config.yaml
arch: "unet"
model: "image diffusion model"
dataset: "rendered dice on a table"
train_examples: 72500
image_size: 32
horizontal_flip: true
conditioning: "none"
objective: "epsilon"
cond_dim: 128
norm: "groupnorm"
activation: "relu"
weight_standardization: true
widths: [64, 128, 256]
blocks_per_level: 1
scale_shift_norm: true
attention: true
upsampling: "nearest_conv"
init: "torch_default"
residual_init: "none"
optimizer: "muon"
muon_scale: "original"
lr: 0.018
momentum: 0.95
nesterov: true
orthogonalizer: "newton_schulz_5"
adamw_lr_other_params: 0.00073
grad_clip: 1.0
steps: 29200
batch_size: 64
epochs: 25.8
lr_schedule: "linear"
final_lr_fraction: 0.01
warmup_steps: 2920
weight_decay: 0.003
adamw_weight_decay_other_params: 0
Rows from block 3 of a small image diffusion model, named by matrix and row number. Rows with one number belong to one channel. Each number is 128 + 32 x the weight over its row's rms, rounded and kept within 0 to 255. All counts start at 0. Numbers have three digits each.
After each channel's rows are labels from the 100 images, of 14976 (inputs lightly noised), where the channel reaches its highest value: "peak on" is the class under the peak. Only what is clearly more common there than usual is listed. The data: rendered dice on a table.
# convs0: first 3x3 conv (model.mid.0.convs.0.weight, 256x256x3x3, standardized in use, each kernel summed), inputs 0-127
# convs1: second 3x3 conv (model.mid.0.convs.1.weight, 256x256x3x3, standardized in use, transposed, each kernel summed), outputs 0-127

convs0.188:144085142138103167140128126116202118155135121121135140092157100130106110098152121122117130161143118148135138114144132138127102151116144158086070125086095082066141019109095156143137156127109138109138126134148116159149105138122134118102130086109165163069157149167092165153125155064134139123164160155068139098141127137137178124205147139147190156059124105136126078190105089129186156097140
convs1.188:116086136155167105117065151116125144100127114104121123166065159107118156099126179068140124160093153137098124109120113126111169092098094113124170167103098146115107119149058142121176091153088116143155121134044140042108132116131159142089119163101104162087135112175177145098091146097153130115086076179073157147136152150156161116155151157106097112165100129071096125130094138168123124117080
peak on: die with four on top; die with six on top

convs0.51:103152185150110153127135148104200123128122115174157143148123111162135146107096151108116108186151099126133100139133167172130122090143217131166119114166120178210183095164146133145136202130171120126137112100084162072092169114002134118129120120129144137141121107090109193109151139177093123133157145126140124074118107085094192114138122157145082159126113141196128134123067138105116117179141
convs1.51:202113182084105114121131107143114115129122108114096172114123110103133148109158164120101144150123126115179185098124072087093163135058131079138177141099117100106134162070119190088126121151123150156110130150203110105206130142113119088126094093114120120140171107126149094068076072127126068122154171141090127163173060090151072142082150150126156117115137116117122141129156128151160122070080
peak on: die with four on top

convs0.239:119107026175139142138145175113077126157144142107140121174150146154111136154136118130144128028176169095104173128157166117150129179133157111125093085135117157123150135094141148099150152150116142114145130118067152141126098141172089155155178132102099117086129189144160141098113168101095111081169162127135141106157133129087119071141179098094133157123151103090141159175115142095175164118205
convs1.239:137100173113153127120107151121090137125142073122140112114167121144160167141124129109114120106124120170113106151110077151155158098128126194096157168145077141146178193144112144172107055107114156154126096086139058073107129157158120168134184066120117135125128120158115109138133014127177141178111096101109133172166180141139166085131138110086138130158182100163141103104125195065134157096095
peak on: die with four on top

convs0.43:096076084136145150158101161143107123098115104192084121106077135176113164126105160098118160161115131114084156147156103147122146140078155150137168184122106083114172155097139133132170112147112149133173086131092156112132122098095107105104136041097135142109128106151126144124160177101116161125144092137071094078061158118140164086164153151135107113187049126188159137120081123172128107132106
convs1.43:123120134095125147147117085085159161115142162122148109119075128141238099118160157107066097160110082106155131103137172146136108143174117062086136086205144104134141155111153117158139155069128138100075108172164144134146127122091102135172083111115188104151131155142151139149125124112163069095106090119123124072147124106143091134115107057064126136120115069130119142132129140131062051034151
peak on: die with five on top; die with four on top

convs0.34:173183090129121097140156129124040157120159115119066158150113099158135141126129127169155129164143127140124149124155129176119131127113132118135107119158144095135080091007132162131074131153146102126139088138079128135146122175116062135162109154141135129176128107054136103150132083130161139042123129154136163087123162105129132081112121103135056139122143044142146080155060161136126134053178
convs1.34:105097156150141118133117098139121087106162116126089112069143123072148174172148176108147122085123136121190164124140125195093128120055151147146149155144135110127174128167054076168177084091083062127134102207153163089116172093112178122140134164130134127098128130120116132123091200113169086162122140110115143146084129126141112100093130117107123129155115142114153139085143130110142083180056
peak on: die with four on top; die with six on top

convs0.162:130147064145100073140094141107051144084170075081107101208093153160117129118136133100128161093116082093135145101135121102049199102124165146131137153104120171154152065088186124119097047129119136150106137101114185139176137148118145152139113149175074124107125130132157111124131158123136135122161138134109110163157105109067075141117061184152098104108151092144153079135138127071132143170128
convs1.162:130115083104178129158176088097134113142119118177174105081116088139111053091101107105144119116115126140163158123071132144165041194128179160112121160081102126121155153154158151161088111137125139153121170051089113183151132099101130108147154127122126117147114164190157198138141135182189119106156088131173121119154099068126072124086101093147174129138106150098122138151187152125184151148152
peak on: die with four on top

convs0.122:096139147142104089125164129123139104176078063191169090125127180140125097145143120107121115135115140103132139113111108098139133111151090109133103121045092057112134108158137129115092099136158117156120171132127145087141099124084126152112130139080036128155141082149101144106128135089144098122154157096191147110097104107111142153114062149185161115136116096094117060158152144140188128165145
convs1.122:114124145147113084139128187117110160121099109150149144085143124076137161133071082118138155144101140101054141101143114115192150084108130174152128159131109083134132157114150145048148155107160141149120082162142097168111088131111154086124099148127141125185133201065086157136190168161126128120141135141109093115126129124164101148112138126119111108114088156165135163155145094192102138151137
peak on: die with five on top

convs0.163:151127107117125128133116139104104118136158113098140133128115115140172131146151128159124142109133156130130169000132128162119126105120144106126116109127133097125121119110127109148116155178127138153147074138146122130128119150152131141136180126120109111130144196147126072145178114106000098151139168042113158132144109143147134130110148153121120132142130119122130150132131154129164128127126
convs1.163:098147130111103081125132065160151151072108135134097140148112099143114159118125089181148104122070177120121113137142110131208125081099127128175151099101089125119157095155164108121118105144186111183112131130144160140153178113115119110113089114145129153159132076148139092114038187131000148118142129178136116153127103116086132167095161136116136091144131134098143138122123111134114147152171
peak on: die with one on top

convs0.115:109141125144120157149145148168124178161133120159085120165155126168189148105138147088162122176182152128121153175145156146127106138145158187150115141167142158154140066087068178117108146155088118142118078125092077138081151179107090116084164137115126132134093135114134142075098090096005050148099136082018154103122131068118127086140141034111087112095099125142146147144080119138171084074084
convs1.115:113133132063096137140111138093121124091127140150105154137089140181106144156136121170194167090071176120115155080138137132131116110124044120160178116085064085104125120202161188145151075152125119167090129119128114127101145092112157109129052122148124141159111067149126115090058072125000169119177137153154105120127150133132142117062089146082165128130107115157059135099177144158131148117120
peak on: die with one on top

convs0.247:111135150161180138159186175124089168100136079097159166151152086160144111106149174150139141164130140083125145141149099152177088138113128134222096051112165114110189100086113134157096128157140120137171101110150141129178098117168109157143115130091094191080150157121163132120120110130126147119172136156083135108155147084130088115125133145130127137165150127107164151110138135127130140064184
convs1.247:109174126142118121144151057139117096147108203077109122092145127107107161168125126078146060095072098146162168101120139147053156116162135186106140138157112127083038139148101093125102145120128058131124090160176179167102164115123096176147130099109195098140082155110123170140107129096151103146060142146127108190119143181107107104133110091146141171169114064132168096132076081125133045140151
peak on: die with five on top

convs0.35:081142153129150153142175139126151165124131152171111168120108124101155137151131165107106169102111126101164203130151156161115105124119185143173155121186152119193198085129087122152114091126136129178101115089095187086126140092110089140098128140126146115145137085113106092106157138172174135062077136168090108063145162140105186095141134144167097079182122071162151104123058114117141084041131
convs1.35:140146148098093133143137182137211144108163106162147185172091125093134144061124191099113149159163111157111041134164172046185119097131097151146133071130212142107134154116141186089114192153097165121127153166122071111106071142104165162174166146127125127121116114114146151096160178108128123132169090072117164095150139160167110093119160135103102153088130152113102164149096128129089112155095
peak on: die with five on top

convs0.198:142129092165141093148123173103103115147143187134084121114107134159117178118126152151131170099129133129171146162134151158148087111085094123140128083146079105080201048120093135118157130131099138146159127094146106139104170091106101124160134167154144158112170124066130120066110117136148111124142132121057085085122165065169145100105145144172153151179160034138142138156112136105120113168135
convs1.198:163141096065078104120109094145107172139100154121107137161119058108172219129144129139084108102127134130093131112198150122123102116089107131088108129133154133102043158122085132125146128115159095148085092160147204122139156100111224151149106114149136117148095120187100135161134170124098095133117116115097119176124094168130106074124114053095089084093106110094066096069159128104095060048151
peak on: die with four on top

convs0.82:170153086103169106139134117111148100118113135054103092149183143132081123099112128144106107189124106031119095119127089111123000105101107112094135095134107193162120121086095111098132127100095120136194106150127212116143155126153162165132135109156147119148177086173137131141125120147111141122055121134097104135122132109114150167161147141135178161155108139107149089116144133126122126173101
convs1.82:129121173164123092135133133200112116128161100122125111134107111126147081066137134103146151103178133125135086156177105123155066127124089115105091169155187019119102128091144115134106131108151074114082174118115135114163136172108155106133089170085174063101131131094116127053113098116128105097142150211191115131162120148107159140126093145109127117148154190140098124099152179114161109075113
peak on: die with four on top

convs0.15:126147091140163154172135138122073153151159114090084132106152042109126159138148148125076167145113138081136137113178153128131085169166112142145126097135174118176100028075129158139134132162143178156120107102066114154070166071140115130128169201130148179141146129045135127166157128092139165075136163101096121095136157142128157156095154122149083139123188098134178136127065129162099116078157
convs1.15:123108096146162123135146085091128115113112088173157125178112142110036044104078069112117128091155145117143144122112106139111147138107149162138163200138140115159107064196122113135114125160079135129107126049082140123139167067130072108086147097069088131058161143063169193154153149144104160109202138076108123076120098064127177118122067108171182124159108124129127119169105113168114189156154
peak on: die with five on top; die with four on top

convs0.199:097112106150151118140159142147156152123151109106167132165132113145114158113093143128087128169091147125117130144143106155122083196164145145138084102110130089155098100015166159135103101168187084129157116143157162153139133134125132162131160124016132123086119088124187091156130125057192144109128128119052151119141130160160166092172097167118123167178156054101133161191093123125071150117146
convs1.199:086096155145133151121130168133101114098116145165107097115099166111129135135091162130134128164142138125101142185156081185115146062136134127123112158080080156121113170134102121155158121157092084131109105090103109083057083143115120113110140152154132142154122139152136155107112055134105117091099158068088178164079144129107125173133128119113104088145043156100080106073124110162097113152097
peak on: die with six on top; die with four on top

convs0.21:156085066149149140156112152122064118133159196080107126101116051152102155118149154172121162098148141156137147126157117136182074149138129147123113109147117089122122059037164172143133108137155179149171084111069094162103154116144121119124154094120142144091169113137111117128136123067179124108122117110055149091143147073160100083143160145131164146134134112108163050153103135093148101092165
convs1.21:122194154121148116136109121084117122099107094156100153164159139114239129112099152131140095130142107075147078161133101190098153134164222156144111166120198129132164162166068091149075153101071118089172096139102116059116113097076130109119113189128144106116145133125122141117091142103118109167141113066076135167107147182147108102147162129099111176138113137147124142082106111149074104130164
peak on: die with five on top; die with four on top

convs0.196:120119107109137153169000143121190157124097119122139117139121148121181133101126140095135137032056149122181133111148101142128170104126107158096097079171120116162148100116129111142133103126118138110107163052129171154127069138133123145098069114142131141127153139129120168131100106116162101165139112165131106142140148122047136150121126129122153105136104120136174110120152109000063128133149
convs1.196:135152159147106111141195132084124120178122109088137151097115143095122150076129086099157139115179135088128204124105161177130093115169131130096036128096083168155130114106183090099137114101168125158167134130100160125138081139086156122108130146134110135144172179125098141163168198151155124148089120114150147103203136150178079068118100090163137228147149140124109171118121124172135114127155
peak on: die with six on top

convs0.40:085154046118092086111156135129201113107131166144142075128136169117088136128122111144084100163137142093115140136101162169121070083103107098094093092162083101103144108080130103129164111111096104158141144086081158125135140176134115130131120150152187164186175159154100152085168090149168089022153124217074135128119122140181176081153118151146143080111137088182116149155086116082111119215162
convs1.40:163118184121113122133136135117085127147111122110095134103159095120132157135120159091089091129120136109150111101171100170130130094118110065110172126115163103137107155069137104132113165150240171142082114153174169127168127095102149149123109090125203102168107128161171074104155157137153150151148150119134059134158100140112076137105086110053132102109107099139085166123163101158107117121110
peak on: die with six on top

convs0.69:092113065132113135153075106087074136141170103080156183128118072103082143107096149115174094151149138138133126056146046118144132131118143093148066123136154124150098110122136142090097119170118161154146084130171182146138114078096126149060100076125109131110123136129117110178115162114082149062138096169054162107168148165101132088162119154106078151109103134116151149180098121185128130153181
convs1.69:171159132114108107131090127173127113149116125118126104168168171185144148175140140133162199150201097093086114107136117146125056127152105172089138152118194128137106172092133099115149123053056162161119147179096091112173152119102133131161142109148172193156130138160164184081061098159139123120142162063120136137074152197138166149148130085089095130140101176154156113074125179120134091147144
peak on: die with four on top

convs0.221:154119014151126122163127181145119152118170150170149142121157221186170151126119137109134150158158150132081134120163132127147103148111129154116137106165147086122187109075136142149161124153137143119101179171071140138120141145145056131125148084084162087116113158100137120182159138112164156083120134133094141084131156121166106079149127145102089123181097124133164079153087140130134096161153
convs1.221:124167115151144111125107111174119137151120136069087101140100070105121169146143149126045089141147183107124191142125149146063150151107128092085163147074114140138071166156076128145215075113091092125132068129159120077155163215101158123093145177078119154107170139085146160133099128084125119168056157143126102163111079090129116138128114103126095052152117154087107089114179144168108112112079
peak on: die with five on top; die with four on top

convs0.49:052105123144153123136105142148078132126204129149087160120104174119114175142142154134061117124125134132102179150139151098109045166134110139143053166128145106159096153101103139138105161155143156121147179106109147132151109086168137109123098112098081171092159122114094099188137190153159104077147108154170119137127131131099178144087160152096119135124158029176140084194131116178143132119208
convs1.49:069118111181163103146069197085117159183097140108164099111140152076147098097097109198144088135170161107095131176143143176139136106117126151147133084148148072092153141176203171142203104163134176150143132138095101144135131126123105096104146209113137092131097124086083150145159054132126134131171122122134112109125152169134119135140145152166154080124145206123104184094105133166183184175127
peak on: die with five on top

convs0.90:143178138149128097130189125136193157186141074114130157183149093116163117119122114108160108219151099115107111129125136090109087106078107145120057107066145132131069107088149119109108135126177105096127131161158118142129112175076099119128112113108090128086157107107118167180149092167144135098173110159113131134156134137089143176148148060110047115107073175132130088173084150131128165076154
convs1.90:126136109145149141135159042145133140152068175126142116118138199149127132142136103115094102130150165171093153120117124156095145168088121198147178124099172068081135170116112116197117139071153129118127175146102155094207196108164114173159132110110181173132118130155078125122068154120156124124110152142182124150127141040106086084115112127072110079134148090116153105067183141149128131206166
peak on: die with four on top

convs0.157:141146116144115142147136158146115123110148129088108136149133098134128106149143145104126125176150117101169133141130119149130112158139157136154130119164118133149132144071100153136140165160172105164158094118136140140141112104181136134158172106129152162120103179170072161074187098154093127139141138118113193128130138107125151148126157156116124120132132129157146178165172136106135127136150
convs1.157:088106124118161076154098108120136112123083115130151105109058145090142167129149132078139136131039110126099081103079139140148114145100086112171114100068134105184106129169124135175100095148187118109129134118206141124174110073150103101115079107138162060103127179173111100109144119090165152114083118148158132171139171129101119097159115129089149128125153090140094158157120129140139118108159
peak on: die with one on top

convs0.149:161052051150161108164119141122156125141160120127122185170139065163040130094107153117097135133185132142139134155159162137140086177035143139139127096122162101130112094061128126167113104138150128157163111135158150161104117089160043108138145085100153163102141133160105131145130138119158119150150135168083144115114159113114146035166129124095127151124109102160170093175119142107149099118159
convs1.149:132159125136140107136122127133094134140127151086119144145091127166094118129213098144066128150081194128049144103122102134087205132106158130063096120107099117141082159144108121109157133110082081110089089136152103096170135190127148126055125146129126107154095120067080161123116110081115165130042197153153108175065065066153166160088145072146115035166100137083152092104178158143121079146122
peak on: die with five on top; die with four on top